Rows from block 8, named by matrix and row number. Each number is 128 + 32 x the weight over its row's rms, rounded and kept within 0 to 255. All counts start at 0. Numbers have three digits each. After the name is the row's rms in percent of the matrix's.
# convs0: expand pointwise conv (model.blocks.8.convs.0.weight, 480x160x1x1), inputs 108-159
convs0.173 141:118112129133083078076163139237150179129142186094128148118140152125154079140154134133106166138135127129150156106044136095142128145060170186106147060129090122
convs0.174 044:126128115132117127132105128127087128100068127127211127123134128132128128141219126106136215131149128119125088122123144110117160138119097136119129129123124057
convs0.178 065:122128128052160038114224149108202143131126123121127124073134143148128134128125152130127131119139128149115142111187142132146126139143129147078090129131157133
convs0.180 193:108086112154088137134160168144136139126163150133109128098171197128137116111124105051138144110117137151168154152062173157149164172147158135103101125129142099
convs0.183 116:047118132120130115038084126139109143112142157115070158167136126074109154133143145183207123143129128129133203117144125061118126128116177063134156187116182046
convs0.184 144:125142144094145118166135130115154122118149065096147138163126159152134112128130124147124122131127115148112125128128117069157107086128122138158226148085125120
convs0.185 134:127142098134120126131135152129135137150123165126127168116127085163222114129131122101037188127143096194098090111125130125162102106129116130168153137203140117
convs0.187 008:128128128128128128128128128128128128128128128128128128128128128128128128128128128128128128128128128128128128128128128128128128128128128128128128128128128128
convs0.188 130:118131076150084124075079152104130040167166124104148123141123162132129129135199215147144134115108129045130126124065167141135151077143190136107142127091123178
convs0.189 154:170199156096141165132113081166179108135188133159133157119131181169115138086129132145147129121129116127127107130129127126117174134120148148092175120131127118
convs0.190 085:142100130129140156070128156083132125120128038131141128126150129120128157070119180133114116100102094197129129120094149133126127131140125101125124131149203127
convs0.191 163:127128143182184174101127121229075205093163138149162166130148097152129125169138134174069152107157165097103114102144079143157093104203153186141071135087076140
convs0.193 132:084148149120183124152132101125151191129095187140163127134090128116131125158163144143163125156135131111122179104117095145154117135189122127099174080075127142
convs0.194 118:159131126110133146145133134102042060206111121132175142132148140099143176101120097098120135133157125137142123122165143136151124071131202102185054107127129140
convs0.196 149:189069122137049101139153139132180180092128131122073148118122167128108131128131117106187144128151146118097177117112143124167094124143119083156186103194112116
convs0.198 091:135117130154113150131130139158112117043151086097128104168125210128174123159031110131144130103126119145128129089147161150115111136150108128158110132142079138
convs0.199 174:109135107182142125121101109167103190128127188126129119079105127151134127192135186184144107129125237116106150112101110105170162146122115133122143096099127126
convs0.200 129:119119122121133117119121130106151104109125046149137119137169132126076119116157133153101152121114115095106123133076137148136104107129119077164128141145159139
convs0.201 156:081133156157101149126173162129161128182127062097139128147135052116063110135093122153130142149044126132179147086118132118139129140068137111104140104129164139
convs0.202 150:099123126125134139112034062152152147182148197118118147130109129139075108164156132105122137191137134101198118116149117092150132129142142109126193127148137137
convs0.205 146:141117121149133123056072119091110205107112143119138229066107174088094080120124106111128082155082141115161126184137126128127181154128158112124119129122155098
convs0.206 125:107121166131125134125147130162129136129138141115107129089110169131147150190141125197114158168131091129152136130153075144147103188087087176132147184160105118
convs0.207 104:148131129215138111140142124114098154152101060087127117121150151122093124085072139110125128171040128126137120121114122187136063164101133079127111161120152063
convs0.210 110:110212104139079078139096135131066126137113133101127120128128131114137135058071166099220125190133128122209076156121134112169066093149168141153049132157121099
convs0.211 092:187134108121114187125000175130079128127142117101135182128100086105115148108159131106158139117113083095193126126124128102179172143121157128119169158152128104
convs0.212 119:143133145100103097127089155149126126179130113243141170157083132076142082168180162105107117167107084123134093105160149202124134102130116133129162228127107104
convs0.213 140:148151126125175137146106174118127160110107190127091114115144140106111153136098133120131096135154128105115169177108126123136101125119151150106079118151055172
convs0.214 120:151124115060175111123138157154196108177143129118132127130127128112116126128139153133128065113088109113139129119140133135139106111106160126189131122129150128
convs0.217 162:113099137123181132156131163102136133124065140154128093086104119130173172135033114083199124093146121128128127115142118084109122124122124132136154078102134185
convs0.218 034:237129128047145188130144129127110131128128123007128128128127128128202128128123128128129128128128114129140128129128128128025128128129195128128128046131127134
convs0.221 097:098139129164107077103216135132099139127126130074107163145082160146118164096101137128121121128119127128152073132087191128121195150061130153127132171162179122
convs0.223 141:200115138129138120167121196141124150162121101137131072155075153118157112134141138097060123152150129121058063169132115117181138141092129093175107124134125108
convs0.228 024:128128128128128128128128128128128128128128128128128128128128128128128128128128075128128128129128128128128128128128128067128128128128128128128128128128128128
convs0.229 169:150139134129125119192133068118142134123103197114170165128119125107168154129123056144127107084104140152119123130097133133201109145177117127160105133134157165
convs0.230 145:152129124133106111133085117124095184130192165116133190127141090186121113145149123146083108144129164141148202122129127177128129128127179146127136128101119111
convs0.232 151:070183125092157126129135130117193154108131126135130206177146073126095119130114112105111162133174136127065113149122122053125155097184096127142090153052127165
convs0.236 055:175124128144161128129255000128110128131096129128142127130161110142040068077132102211126126128128128128128094118128124128129129128192126127134111092133111131
convs0.237 122:142111069129145132116129106123099149119122127100094147117111195118128086098132150167113098082113111116145144124127198116131125142161130137152097128093094194
convs0.238 133:130133138098175129170117204069128130126097037158103140156131128083134166172125145117135201104115128105095090141149131139172118136124114112134174123083145125
convs0.239 141:124095158149128106144109101127132122161073133173145148125178181126102104114146102106133154079144058113124197105145158131145159137122124145116133128115122057
convs0.240 145:129124120103072158097091189136087149114129105126102089037083139201076125132097130120120151112140153180159139122151165124121131113154076159122107123158092174
convs0.241 125:131047111121136136111129128142119141135181138130144210192116195185160147134132222095091134137129127109128117138126130133171128086072175132114109133128094123
convs0.242 085:132131122121147130086137125119126123127131132103119126130124058127127130133131210150057155064124115099126134126096128107065129131226119137103131127114076176
convs0.244 148:102068128133136154106177129204168101142132176143139114141134169124088126131117115130118139127138110138140135125083128113124154122081210251121091129124100030
convs0.245 149:124201083124120118120158129130123205134091099130074121139115076141130138129138184124127145138180181135128145082129121154121121042125117086135151086089150176
convs0.246 164:119166125137120146157089134133060132127127171117131148128136170168158128156119094080140124134128134154150141149124123115151172165092148076123121134133117130
convs0.247 080:142122138160181125112151120114150094128126143076081141138107130092108142163169118109129131167130130136094131060122133114130130134126150127131144126098128133
convs0.248 177:111147129082159125145154221124100211128075127108130109128159179145139140051142061129120134128183131186128088125143116090129131125149079135127148101135143140
convs0.249 165:107128146112129129101088143146138154123059117110115111130096076088109174106079229100149127132127127146144145156087100128172107166093151105134176152208144115
convs0.250 128:150151127117124213114136131170120115087129135148118107127131039154138144160094131092106107125134139161132186174126072094121173114150127111116128169121132122
convs0.252 133:141074120153122117101144112115148136108092141153102182137153169050145078128049159128105150143127168090113152116135088113136112141081162111132081127072113114
convs0.254 131:132164120128128162144187169088122144133134039170130134125130175127108191186111101215157114133200121146109142108124153128075140188096133118129141107157159138
convs0.255 162:124121140158111120123226198130109143075158133122106131142162190128129140101118147130070144125161199141064128184140127169136125121129089049112127139129137089
convs0.256 133:166104125124074100150165138129161038088132133130128136120137104138140135125147112148135153107112133137101161077094138096140111096115050126224148120127099135
convs0.257 046:128128128119132134128123128128128128128128128025128128106128128128128117255181128128128109128128128128128127128128128128128128133128128128128189128128128128
convs0.258 148:123150132125131135106135130128131091127128044128130122100154134062112133183129062067209108180138040136126119106142138126123113125169126088160128128110104124
convs0.259 131:104152129153121199125138131146120152092103159215148122053111039153065120098139176118084105186100116150148130139131119126152120218134128122130159064154121132
convs0.260 024:128136129128130128128128128128092128126128127128128125128128128128178128095128003128127128042128128127128128128080129128127128128212128130136128128129128129
convs0.261 144:119099120171111130120133125128114116109134126124151129167160116124125103130112163119042194185026129061155133145119123141131097129149163093157249131149176123
convs0.262 097:083163156128154140106100122136128132127128135085116130107115183128158150157145095130128134145051144126151129170126123188147114104140131111137116116063112126
convs0.264 092:125125117124124031131128136136129143103161137093132120141129128134142128125125137057110076051151135128143115137098129144139148221152075194140142216255139134
convs0.268 155:117106127084150129190084194223127045164166139167153153130211139102099126131095141128113131101153128144122117159121104130150100128133126125069094133124112049
convs0.270 130:130114130139152135121170125223179128146136127135113144088128025126136124117127128108099149147054134124109133131112111131126127185145160126126132137074106151
convs0.271 066:128138130126134168121103144138075079101174057129128122132128128125126140158131135128128118128124148128121142129131141129111129124131132149128000167140139111
convs0.272 027:133128098126123128126129129129117128129135083128129090128129144120129128128129128129126131131128130123127128131127117128128143145128128219000120014129128132
convs0.275 126:167129124187131122161160137132044124169140166156190132140162142134155101162138102125127157128070130064142107027121142127124149061150080181106157113042132127
convs0.276 153:103129101077194102106085135141165171091136108158142157176108132135144176137140189136127145137104139141129130067189100171113141147121113146128144108112135118
convs0.277 117:088135127067128112117128132187099166128129169025130055117124182127092157128095106128089176149143123097125146128122187148125149079058148140121092113101191075
convs0.278 146:176134131130133115113129093107175147123142069120155111139063128099149087127093087083127128129129109150114051174183155128151131186096055134185181124157134084
convs0.280 056:127191129129124128124127113128112142127134130159114140128126122116117126158111148135120132141128121128123125128132134121127128128126130121006126122130163077
convs0.281 102:133127151163115154120140070152090132150106196142121105134130135127160134136080114145137195129111166127143129116170125105125143108134049127129131133123037142
convs0.282 144:141018128105126181113110127086154109107131093147134126119177139194150120132112103104128120135126139131083124135077156128058139078104106131135142127154134104
convs0.285 149:136113080104128109160168140128105098084149161110096093128153161126138113149178122130122148131136143133051156203113115172134098126155105058149128207124128046
convs0.286 134:124084127125178083126127104130163165135157166141145129121107133135140152128129196131121131157128127128096115104130099163208120106123038138176107141158135106
convs0.288 145:131204127129127184164117165151098167132161122118098124184090149131149135108133148046145165120131068077158084165134083158030159061128127124096142205133108046
convs0.289 123:213145050120130103099079169169111133179113134166098133104131137131095181099132133126129112187124129171132122177164121160129137127126130128064162163132120129
convs0.292 176:149131145169130129109116125143130128100128122094145153122125126165120126203140160139132188155133097168150139122079079093115124138134172122131174136127115065
convs0.293 143:096092099092108103076128142126125107102110138131129147108168138103175062110144129128112142111172135194145152187118136016094143162138175146111137107147121068
convs0.294 153:128150150141166130119164155163187132167138127137082137188128096110148129121115128119182133155093112149154157081134135142137070119094151115096120127138143066
convs0.295 092:132138129129119140106095128124126119158065126133122128110145131132255157146108125117137134128127128094127145134128107116177000116121128163146113126163075150
convs0.297 135:128103143061126145129091118083107154116100108147128122197181122096134118171125172165132114096144164139118198129173124130147056119121126141179044134202182095
convs0.298 072:129176162030158129139128120128143129113151135185051118127158132112131142127094113126128121132133128118123128128129148106111179161135145098078128117123150113
convs0.299 132:088127145146125127148156142114170140153118123127132167118135118157081129139146153161104115130119137086121133128255126172154135116147182128089128057178133183
convs0.300 092:092138139125143010128143138102160140115130123091143105167100111134122134134138132144124113167146167135196136122165181110168108131092116149149117098060062110
convs0.302 210:129132141067176133128111133127118207142181061104116156108108131106102108106118159103125122131127158146144146157148107113097155093109121121155129155120090152
convs0.303 023:128123129128128129128129128128128128128127082128128128128128127128128128128161128128128128128133128128128127128129128127128122128128128128129128128129128128
convs0.304 097:114109130132108175135197053155124112133126115134122126179114136147131132114108121018138160137128155161081105125114173103231128117121180128001146080111143159
convs0.306 071:130118120137134103181112118021149109126122151124221114123157155044143124127026122146149123127129108139125124130133096129119127167176155125114134126103154102
convs0.307 121:193131158137096124029130065108136204048128129132139146132179164170101130126106176138127092117094149123128130129162077124158128117112174129032144093136132113
convs0.309 019:128128128000128128109128128128123128128128128128127128128128128128128128128128128128128128128128128128128128128128128128128128128128128128110128128128128129
convs0.310 024:128128128128128128128128128128226128128128128128128128128128128128128128128128128128128128128128128128128128128128128128128128128128128120128128128255128128
convs0.313 129:127133111107128135138082181134088132123099194122080108119144159126123148130141131134109128144133202096129208126101141079120136156088121145162123104122162107
convs0.314 124:132191132101141151113115122145101126122115141148108098081128138144143138156126067148131099129123152129173133168063117140111128129208160082145145095140000100
convs0.315 165:093105118120139161072060120094172100169100128132142100116136112114131125166119148127243130121071084139160190091136131111141141109184178160149182098133122053
convs0.316 013:128129128127128127000114128130128128124128128127127125128128129128128128128177129255128128125128128128128128128128128127000128168135129135128128128128128133
convs0.317 135:108155146073123132128163116126116124141122175115127131116101116141137123129109120143092234123167124138089164139122138124133120157188112117103160144127107160
convs0.318 180:148154157121182092165169132147132209144126106148116131154109174143124119152187066176097127127168124008135123097110154137070136140078137122143146180153116130
convs0.319 105:133111119109136129072128121158128144147128122137134108165130119114126123097080113198090162157196174124126115161137087114121143094123096131127204171174181117
convs0.320 156:146113104135134133122145198127139145189120090120111128159084043116107113147142119121129135132051100125207126097129101098218128138120090113141138132132167117
convs0.321 079:109129142134133140128197128138174126124128122126127190084125130161072130132201074125128024110023129121128131193155106150127136104122110134160127130129130143
convs0.322 137:140074103075172127138115128183162076167121151117138123192117138129137081136123213154138113085131102175141136153178147132173121133111166114110143137126102126
convs0.324 080:128125135128127137128131106135203150130082118135120122123081200148109127128085128175122131125107175131224126127140178126149111125124135142130128125090078196
convs0.325 065:203122138130129124105099124128128130130129083142080107128126122102123163129145127221144130128099129128080079136098128154127127155119129096128114127125128123
convs0.326 117:149131097131241127143122127128113098133131128147199153121117120130111182100130105101129101178068131109113154253149118130125128116138107139105122093137055119
convs0.328 103:049129122076126117100122121127135077137126092138132146136140100133109116148094111130135207105119130144149135149132129121107107141127113131121076142139083148
convs0.329 100:132159130108128088054136146133127152172077186122126136140134127020110117137120104125126147126130125122092111147194135118088166093165151124139146200126109102
convs0.330 128:108140116104127113129148160128204129071065168103128152145103175181130160104148173141137117071105188118122145125124106088115107141128092150109211085131106119
convs0.331 151:101203112128146158111196123101123225083124110134121154078105105123121128062160053048142127123098132140155131161067161170098106104131082091120144127154170174
convs0.332 140:087126132128085111142059130107128142147131126144131124085136109145103125116111133118126085140193173147176112102130174142123169038129121114125131124194131096
convs0.333 152:137099143094122069146062158146135175164129128170139094147114158147133123119159128108121152163143110103130125134170135086018133111159090215131129136129090113
convs0.334 131:144129127137089122135128121105160128125126178127126079098127045152099110148132093127119181144122086132156105105125143109158126124147112176104118122105096127
convs0.339 129:090134154095113118147100131157163121117123220132103140133113131124110141118072125086157069123161178121180140145044065100131117124064121117136117130212110105
convs0.341 183:033118124112152163121110113110029173157109143115170108123135150149137101128121137159133077133116142133122144128147135196100132105102152119128123127107133133